Weights of a small image classifier: held-out accuracy 100%, 101725 training examples.
Rows from block 4, named by matrix and row number. Each number is 128 + 32 x the weight over its row's rms, rounded and kept within 0 to 255. All counts start at 0. Numbers have three digits each. After the name is the row's rms in percent of the matrix's.
# convs0: expand 3x3 conv (model.blocks.4.convs.0.weight, 384x64x3x3), inputs 24-31, a 3x3 kernel for each
convs0.134 104:108092116099115121114111132205248185255068215221255198132160126160084149143167138125132106123118112115118103112086105092135105111092113118113121108141121118117128140156158165123161167171168146177144176090151152170135
convs0.135 098:120123129118151120115137128119151132133045125143138132115140131129180135137153137126133128122228137130132135114104109090221110095103101109104101097220102102107094131151143155111147135165153130142131148040120141140133
convs0.136 101:173227199231001192184204191105088121090167102118099102126119124128131118127118120130114117118128115110111117173192174194010159165170178158179153174028148143164169123141136135124137125148132086082100085232110108097092
convs0.137 101:113096100119139117125132131155170144169071140140143121127142117135110141113144127147181139178118155141152133132134123152150132140131132134142124145104134128136144107100118088122122100131120098093105076114111088117103
convs0.138 102:127162145144099154137136144119087127094164089125075119106105115099152104118101118103095115095138102111103109117126143111121121127120133121179151157105172157185169150213173208081222183241205127117118128143126125113130
convs0.139 103:123120114125119121125134141184214171213090172184203172132151137141118134128141135103098090085173076084062078125101108117167091114092118106091113092182097107090113135172186146079190153164171155199172171063181160177144
convs0.140 104:123127111123118120114118105182171177172144153176170161153150151144142131145145132097099101101092083103097099103108093118092099112109099122121115120128115123123122186195196169199195167184183175171181158167165164163161
convs0.141 099:152204160199066166146166146110127119121139129125130122134150131144141132137141134109083102075158083100098100135132140132127120127129132147159148153105138138146146149193140179077162142162139116132110131130131121123116
convs0.142 099:115113115103207114114108104139189153189000176158180161147174157174059178160172159157159160160047168168160155127126123121142132140126119126122124105154127125123113109103112097176109094106104135143142156094148135152149
convs0.143 098:142181151173095153138152140114129113124126128119132119135150129146130134136144134105075100071154087102097102126116133116141122124126134138139143136121135136138142147180136172091145138144124124145111145115128121125110
convs0.144 098:147145154152094134161149140145128158129122144155136150149136142143118151143148146169187166197069185152177167175204176207019158177158159172185161200022160168154160117078101092163109112118112097064082057255099090101100
convs0.145 097:132157141150144145135143142110108096102118104095109093129137118136122128128137125091067090062131089100097098111104125097160127119128135125121138120139135141143144155176140183113139147138121136151114158094124117117105
convs0.146 097:138158119155082126132134131154202145204071176159200147137172135173060153136159142106085110078125102097104112122099115103141107125118135122121139120111137122131146146206164191076180137154148139184134177084146130140111
convs0.147 100:171229181231038181163186159104121121116133123127128119135147134147125133141140135122099111098131098112108111155155152158098131142141141168182162184076152156162160139173132162091150130151133095107098105152119107111107
convs0.148 099:129101109115153109139133132149138141140106126127115118136132117125135133110135124167219162216130191146179152147164130176147141146145138150164137164109136139143145095052096045108081092096098093064095050134097087097090
convs0.149 104:098105090097090099097102095164151159151127131163147143126129131120136108129128111084090095094107060099087079080087075096068066096091082101099092097115079103099094162174180147163187153165164181183192167178188173173170
convs0.150 103:104096111107091103128101123185194190193128203201223214119131118130102127135144136117122111118126121124136123121113130119129123146131143128136142130134136149139140145155147169126157169162166132145126139110128121131122
convs0.151 103:073019065034097053066041085189203169207120177189208162146142124148098139141154134120125115125108126124129118091053079055125074080053084110078090090108081097084101169164175175125156169161166195218184216135195188209175
convs0.152 098:121144133133100124121120122140131133129130139121145138137140143133086127119125128105085113093113101094092101118120121120110128123128134115109132112135113111116122116114122103149102104100099140146133140118129124131118
convs0.153 102:134142145133135139122134141185254168255019197200253177137175142171069154145175149117119106119109119123117119129122134129150133130124130116106126099156120115108123142159155138130151139139151148179141170070143148162130
convs0.154 100:134165149159073139140145131124146127141107144129153136133148143147116138141147139110085116089167102112101107121108127115137115124121122130125139127125131131126132130155128142093129122127120129152123146112135125137125
convs0.155 103:131149134137108133122130135187213189208094190199212195140163139142105143134154146114111105100135103101101105130128137123152118128118130128146141125144138124130134164212183198092212176214195145163140160091149154160141
convs0.156 100:147172153169065147147152136120144127140096138131147132135154143154098144146152147118099118103142109122115121128108125119132111128117119147149149152084145147142148136171135158067142125136126118143118135119133119131122
convs0.157 098:135106121113150113130120127126128137141086126128112104139147131146120158136153136170229173226067212173216183146162139166101146150146150144157138161074141153146145121077105079142100100101103109093107084179113100106097
convs0.158 101:124177144174115173132157140069057073090101063077064062102114126126109120115117120141125142113173115115110147130152135134145152104123161112121136122123139087116148088072086093059089111093062106092106118084090150112074
convs0.159 099:136109113122147111139127125147137145148112144140124136142140126138152143120140134170210166202105180144178163143153128159119128140135138154166137164097135141141144116091116090135118111123114107091109088179123107119108
convs0.160 098:129096104108143108139132135147126133127121113116099110139123110114146117104121114181221161212143179142172145152164128171140140147148142152157131152113129135136138086045099039102079095089096091067100060140098092095089
convs0.161 100:135089107112157106130113126122112124121152124116093103123118111115172132106120117137175135164121163131167156124121115132138120128130141134143122143098134134141142147150148139095148131138137130128134118163135126119114
convs0.162 098:106100102100214124107116113148195143191000162149172137135161127156075155137158130140146129146089145136126112116113110121181134128111111119108106103203125115125116125119122108138116119135129138151141143034131131150139
convs0.163 099:157186165183041148154154138117139132132106140134147138133149142150110139145147143110095114099131103114112114132122135129108114133122124151157155160081147152147153143173136159089147130143133113131111125141129115126120
convs0.164 102:124115109118154103105102087129127138142124137115150127134136149145104132138150146148131164132122138160142169139103111107153102106085102134114138125136122123116131098077099087166088097093084107128128132108132127154132
convs0.165 096:156140145123069125137137140133123143151064139147135131170163174158019153173155173133146150129105141147129144124123139096105112127104114159157160135012130157142155173181171184038173156191200132127129161113142130146137
convs0.166 097:166175176189009167168164188130136150138106145125140138132126124126101126111129126122106113103079104099114107156165184165000155165148185133134138132026133131130145137155124150163137127141131107116093114255117098119098
convs0.167 103:143124146118168128128117109093084084071095082064090076141130135122123146122141132132169162157086188169178176129160165139111178142148139118129135111107140132116124123046066075174019093031050119086090099151083094109105
convs0.168 100:149187157185073159146160140109125119121135128127130125131147135144139134142143138115093110090157094113109112132120131124134113125122123149161148158097143144148148144185138173070155137154136114131113130129131121124120
convs0.169 098:133164139155125147139145146113111101103135109097111099127135116129137120123129115089058088047165078086086087108103124095158126119129144114112129106144126128134141151181141180097143151143123142161118166097128122120099
convs0.170 100:148180155174063147146152137119143125137107139127146130136153139151111139144149140108085109087149098111105108127113130121126115128123127141140145141102138140137143141174136159082141129138125122147116140123133121131119
convs0.171 102:125015113021199099122068122142137129137116113125133114138125161127124150163168154135152169151100179186196188114066109075173126136107129121083143073137137141118133136076124084094055102043084138157136161097119125145119
convs0.172 099:135163143157103141139144136113119122120144131111136125124139146137128133138142139108085120083189096114103115120106116107158107118116123122121138128135127130130139123147135143078135133128118128148134150097145133140127
convs0.173 098:078075084073208081081081091150093127099125104131099134104081095085187097107104103111108100109192118101111103087081070074247059065057064091083082076244065073074063123111135124118137142148149165151162158050171174180186
convs0.174 101:142179153174070154145161141114140122137116139127143129130149140149127138143148142117093115095173101115107114127113128121140115124122123136136138137109135131132138133165132152068138129136126121144120140115133127132122
convs0.175 098:114142130142185133124142134130125113118152117097109115130128115128177120108124120113083089100244100106099101104116121127255125124129140103090104110246105110117107153184167180039167162172153162177158157000157133151140
convs0.176 100:121134124128135124132129130113095097086162101086098099122126118113164113120127115106080106062197085098094103105084110080180100110106126109105124097153116123124132127158130157089139144142115140165127169097147126138114
convs0.177 086:094106120113132149094126145120119117125130128135143149077108129093143172096143174129100093153141119167161156121091086157151126149155153091087097116136146113127159105140157086119160080101135114157173096124155102121135
convs0.178 099:130096109109151103139129128143118131124121113118099113139126114121149126110129119172226166220129194148186156145164130172137140146147139155165138165103135145144142098046095044106077095092094098067097058153098092096091
convs0.179 099:135108111125155111146140134151138142141103128133123126135129115125129131113136124158206159210126191145177152151168131187150143153149140153166139171113139143145148087040090033115075087093093087055091035127090079092085
convs0.180 100:142176149169085153142156139108128116123133130119131122130148136143141134140144138114090111086179093112105110124109126114149111122120123135140138137109134133136141139178137165058148137146131122145119143114135126129120
convs0.181 104:151154137156163138136148130168177144166109148144157143135155133145101137121138135106102115082085124081089127126122127115146130105115120094097116098105119091098118132150145154132136141140138132144114151110117150150122
convs0.182 098:131157139149135144139147148119110095110109105093115092133137118136093131124136126104075097071124095100099104119114129106148132127135148124113139115137129135137143134155134159116137136128117133150113156087129114121099
convs0.183 099:107102106105164104115103108141126104117114113104124109139132119131103137132142137113092107084135113109109122095063098068196091097085105116098127106158120129119127133163143168105152148142122163191145186049169141165136
convs0.184 100:125082103092158096121107118110102118104127099103086087124122117113131124118123111144187147183098178152182162130133121142127133138140140127131122135092128143142135136110134100100114122103115124116127102143114116101099
convs0.185 102:075026067040088068075054085195197169205124170198201168139131116144086131144148134112118111117097120122128121074035069039107080078055087098078086093093091103099103176173173196142161188176165199216186215144186190200174
convs0.186 101:098132113127077142136145140132121150129108107135112132098111136097096100117108115115106130081161072078070088111112119099124100109106128094122133104123134109131143129158164154077206172179155131135139141098134150124109
convs0.187 102:122117137115166134123115131205194193189141169191179191152170158161158164160168173126135133139119129139130135120119140120174121128108122133164170161169183163165167174190174183137204170207208146143129138101137138153144
convs0.188 103:091095089084075091095095099161149156146119120156132132114123125109134100117112096094100100103140054085072059094091087100076053087072073105105095105127071104086080142166175135126190161166164160174181152158196172181172
convs0.189 098:134119137126107130135133130108105123124122129120116116137154153157036172147158163143158149148085159147156161134101123112120108121113117148181160176000170159170160115167150149030176132160157118128130134126144125131137
convs0.190 103:146139149136172133123117111078071063079087072052071058138132133128115142115134137141157163138109174153161180133151160126139163124127140126130144116114140119115137119067074096127032092040034111088082112117088105116096
convs0.191 099:158201172191026149156157142122136138135122144138153144131145149148109136144144141107089114098138098106101107138141143144094122136132131144147154153102136141138142126139126129113131122130125113124113119144131120129125
convs0.192 099:162206168199056166153167149107123119118124124121127118135150136148122134142142136113091107091140095110106110140134139137114121133130133155165154162083145147151152144179138165078150135147131107124107122137126116119112
convs0.193 097:152176155174082147143149142120115113118111120109128107142152136154063145134144139114095112099101110113112120140128131133099125132132139146151157156075145145149151131147132141113134120119111111127110124132126111119105
convs0.194 103:136026126048209081118062110099116104108082122078119100141134142124115162126166148141164159152083194161189176117072132079176119119098110141108137110150144144123129152110103113110064116071089126150104138086117103143123
convs0.195 099:139172145164093147140150138116140116134113133120138118134152134147128136139146134106078106072179092106099103118102126106157114121120128128127135123121131130131139145187140173062147139144127131159120156100134126131113
convs0.196 103:131039128058191089126074109093111104100089121079128099133128141120122164125165142134167161160079205169199176113092135099152136131117117131111139104139145146122125151084104094130049109048088122134104125112106091129114
convs0.197 102:135173150173056152142163142119157134157112150133156130123144149152123145141147139120100128107187120119109126128122128136129129125131132120109121121131122112114126113117120110095106115110107127147136138116130138139123
convs0.198 099:128175139157107154139154156125122112120136119106124105124129121123119121116129114101068097064180083090089090122137139123139142132147163109095120096171112117124131127141133141109136139130119138148121155084131122124097
convs0.199 098:137123128132116112151133124153127151129126132141118139149136135134141139127137134184216177218104195151186168165189152197076144164149144169182153189070144157147146100056094060144093103107099095061089050215103088100098
convs0.200 104:049000062022079031061029063164163157170131155173180155126113113125105127131139128108108103111101124112128124075043077051101072078069089094069089085108087090082093176170179181145165171153164195211185203160192183192173
convs0.201 102:107087093110154112118126128158167143166090141134142121121134110125115134108141126140177133176125150140154135128133114151169133133133134126132118132118127121136145103088116072127114098121115098090106074098108088112098
convs0.202 099:136096108112152108129118127131123132133132128123103112132131117125158136112128124159205152192110178144180164138141123148127129134136143143151127149090131136138141130113130106111126117122123116109123102171127117116109
convs0.203 097:131163138151115143134139145127133119127116130113139114131140128136106128125134119089056092056157081088086087111110121103146126121131147111099129102162122121125135139161140156111139138130120147165129165078134126128104
convs0.204 099:151192159187074160145161142114131119127121129124134122137153136151121138142147140113089108087145094110105111134123133127129118128126129149156150155097142142146148142180137167079150134147129114134111132126130120125115
convs0.205 102:111126125128087124129123129174162190161139167194164194122135137125126128132129140121115117114134103106106100116112127112125097121113112127169151158112147144154142150202174209082222189227218136138134139120146142138151
convs0.206 100:157202166202064168151170146108122119118136125126128122134148135147133134142143138119097111095141097114110113142134138137120120131130129159172155172089148150156154141177135167084152133151133105120107119139126114119115
convs0.207 097:129153137143107132130124126124129124119128134114137129135144134133107125122127122087064097063120087081084088104103117101127122118123134117114133111127123120124134146161139149123123126122113146160128155116127123125109
convs0.208 100:134091107110157108126114126123123128133125129119098101125127113124157139111126119144186140175116171139173159128126118136141124129132141136144122144097134135140143143141140130094141124131130123123129114154133121118109
convs0.209 101:125139135131111136132139146148142125149078132127145111157152141153020159143158154142124128124088132130128139138129140129100131133127151142128138131097123133137137113126120123109129119119105133138120140098141132145114
convs0.210 099:144181151173083152142155140115133117129120131120135121135152135149124137141146138111083107081161093109102108127113129117140116124123129138140142138109135135137142141177137164072145135142125122146117143115133124129115
convs0.211 100:157219185211051192155191175098066095075152077103085082121118125125129121120120118139129127132130130119116126175206167193030173149166176149174148167068150125152160097092113096153099107112101079064099076208094121101090
convs0.212 098:129152136143109130128127127129125122121122130113138123139146136141090130128133127102078107083113098097096101117112119112121126123128137124119138122128124125127134131138128132135112117110101136149126145114127121127109
convs0.213 100:152212190205000174171186180118140142138143152145152140118129132135143129132134125114090106098186101099098099136156163159060142143150154121126128126095128122129137130145123137092130135137129116122109123170122127121107
convs0.214 103:133158134149091141128142145164202173196080181186201182134158133137108136129147136110100092083169087089085096131135139132156123129126143118124125106151116109114127155201172186061199175200178141167139161076146155154124
convs0.215 099:137112111128133111151138132154135145135116128134121133140126117120134122111127122172205164205133184141170152165176136191128141158148141157164136168110132138137142074034090028126077090094093081053093038147094083096089
convs0.216 087:129132087167131110143150099106112120103100144112119148108116120099110142079120172090119162053154184068127219092117129106155161101141171110106121096143153103168198132109103157110103154130076144134115150092095129091066
convs0.217 105:124135118133133132119131110158148159155122138159152148140139151142127132140143135105105114106091097101098112105113104118103112107112104114117120119124122113123125167172175159188172155165163156152162147150145159150149
convs0.218 097:139170148163116148136146139112115108111129118109123111134146126144121133133141131101073099071129089103099103124115131112139126125129136138138147137122139143146147147171133169113138137137118124142109144115124114119106
convs0.219 102:121000118012188081102045114118134110129085121101132100143137145128108155141167146147161162148114191160188179109046119050190114107081115129089128088143134129115129153121113121064070120079088141173119166072126128161119
convs0.220 100:113095087119133117132137129168168147162116135137136121130131109117136123109131125158175140168153145134142137147148119165152137145134132126122102116134112108120130078061104047139103093110120094086111074110110098120111
convs0.221 098:121156133145148141139143147133110107106167109099103105122114111109156112111120112096064093059208082082088089110120133113193128120128152102096122094194110116122125131160143158079150156156130153160128163059144131138111
convs0.222 100:143175154170061141143147132123146127141101142130152135137152142153104139143149141109086112091138101110104109126115130123119117128124127140136146140108136139134140134158130144103131121128118122145117137125131120132121
convs0.223 098:137101113113150109129120128126125134135109125123104104136140123136137148125141131166220163209084195160200177145153132158110137143142146143153130156076134146143143128096116095125115109111113111101115093179122109111104
convs0.224 101:130109106128151118140143135156145137144118125129127122120109093103117108099122117141165122172143146130150137151157120178173140146150140135139120137128127122137147091066114048112100101105115081062095045087090082090086
convs0.225 100:145133153134142138123119137061069055074038078037065051129134126121061139108131125145143153121114153141144147141125162118161142121120136122128150130120149123127139105112092113048087112080074102103065108060088101115091
convs0.226 100:152185159179054151150156139115138127131117138129143132131148138147122136143146140108089110091155097112107110129117132123123112128122124143147147146094141143141146143177138162074147134144133119140115135129133121129121
convs0.227 099:134166142158110145139147141111110107104145115102118107129138127133141122130133121103072103067174085100092097119108123107149120121127137122121133117134126127132139134159131154095131137133114130150119152110130124125105
convs0.228 103:138137135132132130124123120201197186197141172188190180155155144149121137138142139118114105115100107106100106135127125134128120126113115142146139143146147139138140178198197177178201172200199144149148139130141144153147
convs0.229 103:088003079017128058062024096174190159191102166176200151150144131149097140145158140126136126134114144131140134099042084040154079067037089120078099089118089096077111167161170171106141168154152185216174215111182189218163
convs0.230 099:138127128126145122105097117077081079096045081064068054123143131138084138124143136137136148120136147144151162130090125087175105089075115132132145138117141117127143110133108130054115121115088108128093132060113133140106
convs0.231 098:129162136148119142133141146129120118114145122105127114126130126122125120119128116092059095058179079088086089115116122109152126120132147107096125098171114116123130129149138143104134140131119145159132159078138130130108
convs0.232 099:116105106108212109121114108137198160182000182144179158144174156163059174145164151149163159149065167147145137125123118123162132136124116125114117107170121126123113114103114098156105104108107132144144142061142123143143
convs0.233 104:141138119139136116120114100194181198181151171194190181158149151152144131154153137080090099094090106106115124102113099127109115120119114131132123131142124133132130211201193178199170174176168185170179159156150166159150
convs0.234 101:142150140154051136135150129119165142148137163137166151122140143137153149139149146119110128112220133127120137128118124127132126125123118122106104120149113119119117121117109120112103123125114126145142136119134129145136
convs0.235 100:135104104124139112151142139154130131131123114120108115131108094103132104094112108161188137189155162126152130160166124185159139153151139152155130154126131132137145077043103028091081095092104075051090036106086077084081
convs0.236 098:123083095097175107113109125126127124134133129126106112112106101106181121106118114134154130148144148132149146121113107120162115118122131124122107111143116109119125139149147133107142126130137130134140131132137138129126
convs0.237 101:136167145162084147140155137117147123143113142126147129131151143149126141143150143119094119092187103117106115121103123112156112121118121129126133126118130127126134131165132154058138130136126129156127151101138131138124
convs0.238 098:128130123129124163164172171145120140126171120111098143117098121111177107107093122136125135142144115127094103151166145168108179185185172105083097075149113091084088075040092030169083064047106113108134114163110110108140
convs0.239 097:101105105092201105096100111133100116107127105134114119112114103104227116114129105112122108100239120092111098091088088059255069050046065098113100087247094077079073147155150172106169176195177156145139167037155173184171
convs0.240 101:101006131008194115115074122113118109109102104088101080128120141113113156138157141142177164176105191181199180103078125079173138124112125108098136092118150146134135132095121099076076120079099137144115142098109118133114
convs0.241 099:126160135147112141129139143136123120123132127111134116131134128130097126119130122105076104080141093096094098125129127124128136127137150115103128107155111115120125117124128120130116123112106136146128146095132125130108
convs0.242 100:150193158190072165147164144105118116113147124121124121131146133142147131140141135114091106084160087108104107133125133127131115126126127147162147156097141141149148146189141176070160141159139114130112130133132121122118
convs0.243 102:110134137122112132122121133198180195177154161207178197141152145138146122140139141138134120136162104119114105132139142135171117128123120143181165163162146137150140153177171179087195176205208132124126126082132145138148
convs0.244 100:133110111131135111148138130161146148144104131139127133136127116121128126111131123160193152197130178137163146157167133189138141155144137153163134168113135137138144084051097041125085091103099082057092034132092080099090
convs0.245 101:174240192240000194178204186096096119094167107119106103123127125130135119130120118123102110104145099106104107163178164178044147153160165155175151168045141142160160131158136148093146132154136092095102097200117113103096
convs0.246 103:094080082095141108091110109177184159182106148146147115130139113136115127109133120135153121154125126135133124116113100127164122115114115119112101111113112104119131118113130104132131117140136119115124111097122114131121
convs0.247 102:104112119104105122111120117131136135132116120120127122118127141116119125113124120105108118099122097089085098095098117089104103092095105093096119087113111096102124149155156145134155144142138146146133147123131146138121
convs0.248 100:177237194223000181182196193109109135111178128127121119115120129120145116122115112109092108098159095096094096157180168177027146157162173134146136133065122128142146120132127123100128129144130100103108107207125118112100
convs0.249 101:129151138148084139131145130122159130155107150129157134129151150152121145144152146127105133108190119129114128122099118112158115119115119125113127122128127122117129118139124130073118117118113131161137151099138133145129
convs0.250 098:132089107104159103127115123136121134127134126121102119132126118120160133111128126163212159200108183148182166138144122149131129132133136143151127147097129135136136119092120087119112111114117114099120095169123116117113
convs0.251 101:115096095115153113124132129160166145164103134134134114127135112124124131106138123149186137185138157138157137139146118163167135138137133132139118136121127120135143098079113062116106097112114093081105065101105090108098
convs0.252 100:150146141156067131140147135127167144146121156129166141132145158136139159145155157120116141102255142128123145126113121124160125122124123119095105116171113118113117131123125133089114129134119145167164155092157149168154
convs0.253 090:138190155131111170097124138091078106075133100080097115077100112070131113064103128077088102101137073125151125104120112119134101125135124090159155116104141139142144134163155140092188143143160125103102106122126098115138
convs0.254 099:125166134149121146132146149137115120114161122108122117124124122116123118112124118104073103077169086094090095125136130130144139128140156109101122103169105112121122113126130120111119129122109138144131143088135128132110
convs0.255 100:177235196227000182188199196110111136111169128127119117120124129125136120126118114112095107100148098098098100156177166177017145158161174139154138141048127134147151130146133136099135134150133102105108108213124115109096
convs0.256 096:144176139170107145136147141124134116129112130123141122139152125152112131131141128097068099063127086089091095122120128115132130124134145128121137123130129128134141150166137163123135136133123133151115152111121119118099
convs0.257 089:109145148099111162126135120121115116116143129100111120114121116125146126114112093152115115104146088084060074137117120082104103090078070124111108071100098075053067088110111148132144155156135107124122180150152167180161
convs0.258 097:116117124130138130134129136135145149159071158159166147137156149155005169159172168136149142124075156134149157123116130120135133126119136133139132133063127134147140114140134140054139136153139128127127141066132136138123
convs0.259 099:136098111112157109130119126129130136142108132126108108136139122136143149122139130160212158202092189154192171138145126151125132138138144145155131155086137145144146133108122105119123111118117115106118099170127111114106
convs0.260 098:170203174200033161162163148116134126128098128126135120142158142157081143144147142113097112099108104114113116142134141141088121141130137161172165175052156161160162148179141167089155131146132108126106120148126108119109
convs0.261 100:130103101122145114143141138155139134137123117120111112130115098106135108095116111162191138188158159127151133157164123179164140148148139146150125144130128125135143081051106037094087096094107079059094046101090084090085
convs0.262 101:116111115099175124124122128122130116125119106117126107126124117119118118122127112140137129144121130135130128137142133144135145146147145113088104083162102106107101120101128091121109117097121122131133124093119122120114
convs0.263 101:120100100119154115130136132159156142154111130129129117123123103114122121101130119145179130182142153133154136142151119170172139141143137132140120137125127121136145095072112054109100099107113087071099054092096086098090
convs0.264 097:133158140149132143133142141114116101110124115104120103131141119138124132129140128090060087054129082094092094111101123093152121118124134126122140119134135141142145161192148194116155154152133138159116165102131118124108
convs0.265 104:127152129144077139126139138172196174194097174189195179132152131135097134128145138113104101090154092091094098127124134118142116125121133121140138121126137117134138155217184211060229182223199142162137162093147153151132
convs0.266 102:112087118091128105124108122183214183208150214196242211129135122136138142130142128122136113141097130118124107129145136148106146154152138125104113094146113127103105142103133112180113134112149132140135129157137113133136
convs0.267 102:136164150174136156118124128074056066091099065078077055114122131134102128114122124136134151116130148122125169133153152130128164091104167117138160137106156092111158101063074113099062122089040104079080118109075150130068
convs0.268 105:124148125132122127100113111174189179187121173196208178134155133144130127139156139062067076079078088108118128071103096111088115105122125080094093081111093086099119196206169157187161147149152223210183200179159190174142
convs0.269 102:125018126038183090118066115093113100102079113079121091134127141118110161129166144145164160156099195163193176113073132082172129124106118129100131099143142138122126147100102103076055111060088126146104136084110103138113
convs0.270 101:096092116099118119135126135182186187172185181195181193118115120109168105119099097114123110120124097094089073108127129131125129141141126125131128117148124131120114154155159155143162155161180149141139136150133129130144
convs0.271 098:144123135151109133155144134128106118142111106138141127143132128173029134173168164134136123131106134141141148136101108121149110126114109133144127172014141162160146114157141173000157154176167129135140147098136140144148
convs0.272 099:100072083069183099096107111137120124126130115127110136101076091081183082102094101130130124135151126126119121123125108121175126122133125113085087067206080082086086113089120084136093100086115124122141127103124139125141
convs0.273 089:157152100161120124135153137105088088113089109127098089080069085094091107125109106071068108049113111082059079119098076111124090109102101089088100093117116116124135140126143161121163172170162127120146148099137161146133
convs0.274 100:179237193229000176178189175110122133116144130132134126125136135136122125137132128109090107096142093101101103152166162166053135152151157148161153159061139144152155136160136147091147134151138102110103108181124114114106
convs0.275 100:152191160188065162149164143109123120119133127124129125132147136145132134143143139116095111094154095114108113135123131129126114127124125148159148157091143143147148140176136164071150135148132112129113127132130121123119
convs0.276 098:133163146154134148137147144110106098101127104095109094128136119134127125128134122094068093065143089100096097115110128103153131121132139124121137119139134138142143147166133171112131141131113132146112154100121117116102
convs0.277 101:120027100030119081074037106159166139155095141163170127156139131138078142147149147125137122130114155130139150097024087010150091052029093123079092092077102096076115184182176197090156176168147177218173219118175199216161
convs0.278 102:100104118104155118108104108197179193175136166191168193135166161151165172147168170121142146137125138132131136098103123102176106108095100116179165160164182144162143164194167186117211167208208149140131139095142146154157
convs0.279 099:126099096116152114136138137154148139146118125124117114133126108113144119100124118169201148193157164133155140153159121171164137144143138143147122138134125120132140081054105040106091093095107085070102060108101092102094
convs0.280 100:079037063047225062068063078142119118112099108122113133115098104093159107108116112126127118124149137118127130099070070073228076079075086109079084075235079082084084133117138123118120129121129152161164156054158163167164
convs0.281 101:107010108000213116116081132147151123154118117127137103139134153137123155165172156145169174173097176198191183114079106080171130136109133113085138069129142137120138119063125073108073106064101137149135158104122127150122
convs0.282 099:140102115122165115134119125133136136152121149135117118130131118137167151120137129139178143169106167137170158126126120135139120130127134143153127153104138140142145147143134140117145122139132126124127120166141123128121
convs0.283 102:100112117105102121114122119123130132126111115114122119111123139109116120108120118104106119094135097087085101094099120090116106094099114088093118084120110093101124145148149138113146140132127141140126141104123140128108
convs0.284 100:097051075061254086081077095149166133159046139133156138136144134137113149133155141133137129134127148131136136107074079083239095096081096118082096092233106102101110143133149132121133138133138155178172167011161156177157
convs0.285 099:144183152176087156140155141115131116127126129121134121136152133148130136139146137109082104077156089106100106127116132118139118125125131140145143141112137136140144145183138171081150137147128122143113143118131122127113
convs0.286 103:115124118128116138137139130155135161143124133157143156119116141118121125137134137113110118100123092095088107119112113116116110118109120113121131126143144132141151154167176162154191170180170134141153135127141146140133
convs0.287 100:100057081065201094098099111120119116115125107108099097116110109104145115111118110138155136153127152142153150116107102115164120121126128115102101093147111108119116137130145117107125126114126137141149133106130137124121
convs0.288 103:122136123130098133130135132183179179179144161180177177134136134126115124130130133117105100101134085097084094134124122130132114132120127132141136135149143138144148162202207181127225177211202136148150137114144140141134
convs0.289 104:120149128133115134101114118179201179197118176190204174132162131142128130131151136075076074081081076103110116076108101112079111103118122078094092075108087081095112189205167159186174157161165216210179201182169191179148
convs0.290 101:100011105000203123118088138150154122155120113134139102139133153138125153172174157147168175177102172205192181115083105085165132141115138107079134063126139133119138113056125067105074103064104139148138158108122129148123
convs0.291 099:117125119120143119127122125121107096096142105093105100125126113118144120123130120101073096057171084095091101095071103065183093103096117109100122094153117126122129139173142177100155153152128151179134184086157132148124
convs0.292 099:125101104120154113137137134154151144151099131131128120131133115125126133110139126158204153204130180145171148146159127176156141148146139141153130154114133133140145090056099045117089090100102090067097050118098083099090
convs0.293 104:131149134143085137131137133174182168183119162183174163138150129141114134134142133121112109106143102104106099132128140122139115131123126136160146145118147136150140167226188222075237181230210131144126147106144137141138
convs0.294 100:141169149166077146143150135115133120130124134118140125132150143148116139142148141118096119099165105119110117128109122118139110124119122137137143141103136136134140127155131145072132123127116120145124140118137125134123
convs0.295 099:143165148161080142143144131120140121135101134123144126138155141154098143144151143114094115096140106120111116125103123113137111127117121143144149147092144147140146138174136161073141125134121122148118142115133117131119
convs0.296 100:131105127105145127140134143133147132130146141142158152123115114111154118121115107120127112130116121120111100139161154161119167169178164120095110082150108121099104142106128102150104119096134121123117116144111099109110
convs0.297 102:104086088107140116107124126160181148180072145141148112128150118138113139113145124143173133162129139138142126123118111131161124126119123126125109121110121114125136112115125104122135109142134109114118107105125106134117
convs0.298 098:189183179162042150143130166124110157113187142108099136108107124099141103089098123108113124096096095095100117166169174144020131135120165133146138104038118103128166137139135138124140141167170102104108131243146130140126
convs0.299 098:175198188215033170180180167124144142147069141138149128149150148160056151137148145143139139144055144126136139183205194206000174190174184167171160187021164159158160121116112122190122099116105088082085079227097081098090
convs0.300 098:133158142151129145138148148118107098110106105094115090136140122141076134127137128113086105086108102110105112128122133117133136132139150133125147127121135141143148127142126146121129125119109124138109143098124109116096
convs0.301 099:129097105110160108132126128144140141148106136129116122137139122131147140112136129170219164205121183145177159140148121153145128136135136150160134154110133135140143106080113075116109103113111102088110084147119104115103
convs0.302 102:119088110089161106126113122108100111093138088099095090124118118109127114121121107140162140165109156146160148132136127145125141147148145118110117112113120133131121130103136090104107122096116125121128108126108115102098
convs0.303 099:135089107109161103131116123128112131122146124117095109132127118123165137113127124152202151190104180144184167131134118142130126132135141141153128152088135142145145137118133112107130122127126124113127105174129118115110
convs0.304 100:127084104098152098124110121110099117103133099103082087123119114112140122115120110143188145185107177149182163131135121146128133138142142128133121138090128142142136135110133098095114120104115123113127100149114115100098
convs0.305 103:107092108099100109112105122209235197245083211218239200132152125153081144138159136121126107122121113117123108113089109093139102115095113116119121117126122121125127152173162185112175180187178149172144173092154150166140
convs0.306 098:107123119108150126124119122142152143157099152170180150133148135143040148145160143143138132138074148126141139129129129127111136127121133122118118108105113120131118107115122113112117137137127121127125134083122135138119
convs0.307 103:092081109093094084125083100183184186178134201199212209117122112124115120130126113110125116122091134110130113103114133116097121138126122126133129128119126141120110154143133166159140163147155143140125138155131126135139
convs0.308 098:141128124133115152167156169138104114106152091106085110135111111110169104104092107175154136177155120134120108179172140186110157189176168136111116106106110111088095062045102027125086069060099094099119091167114092102118
convs0.309 098:128151132144139138137138141116109096100136104091107096125131112123140118119128115088058088044172078084087089103093118084175117115121138108104127099154123126130137147184144184092151154148127146170122175084137123127105
convs0.310 100:138143131136088133131128143145194149190000160164188150135165133154047148139165153116112110093137114108112116120103130093168114123104126119126132114102130125123140150216164215010187166192172136173126178046141137153124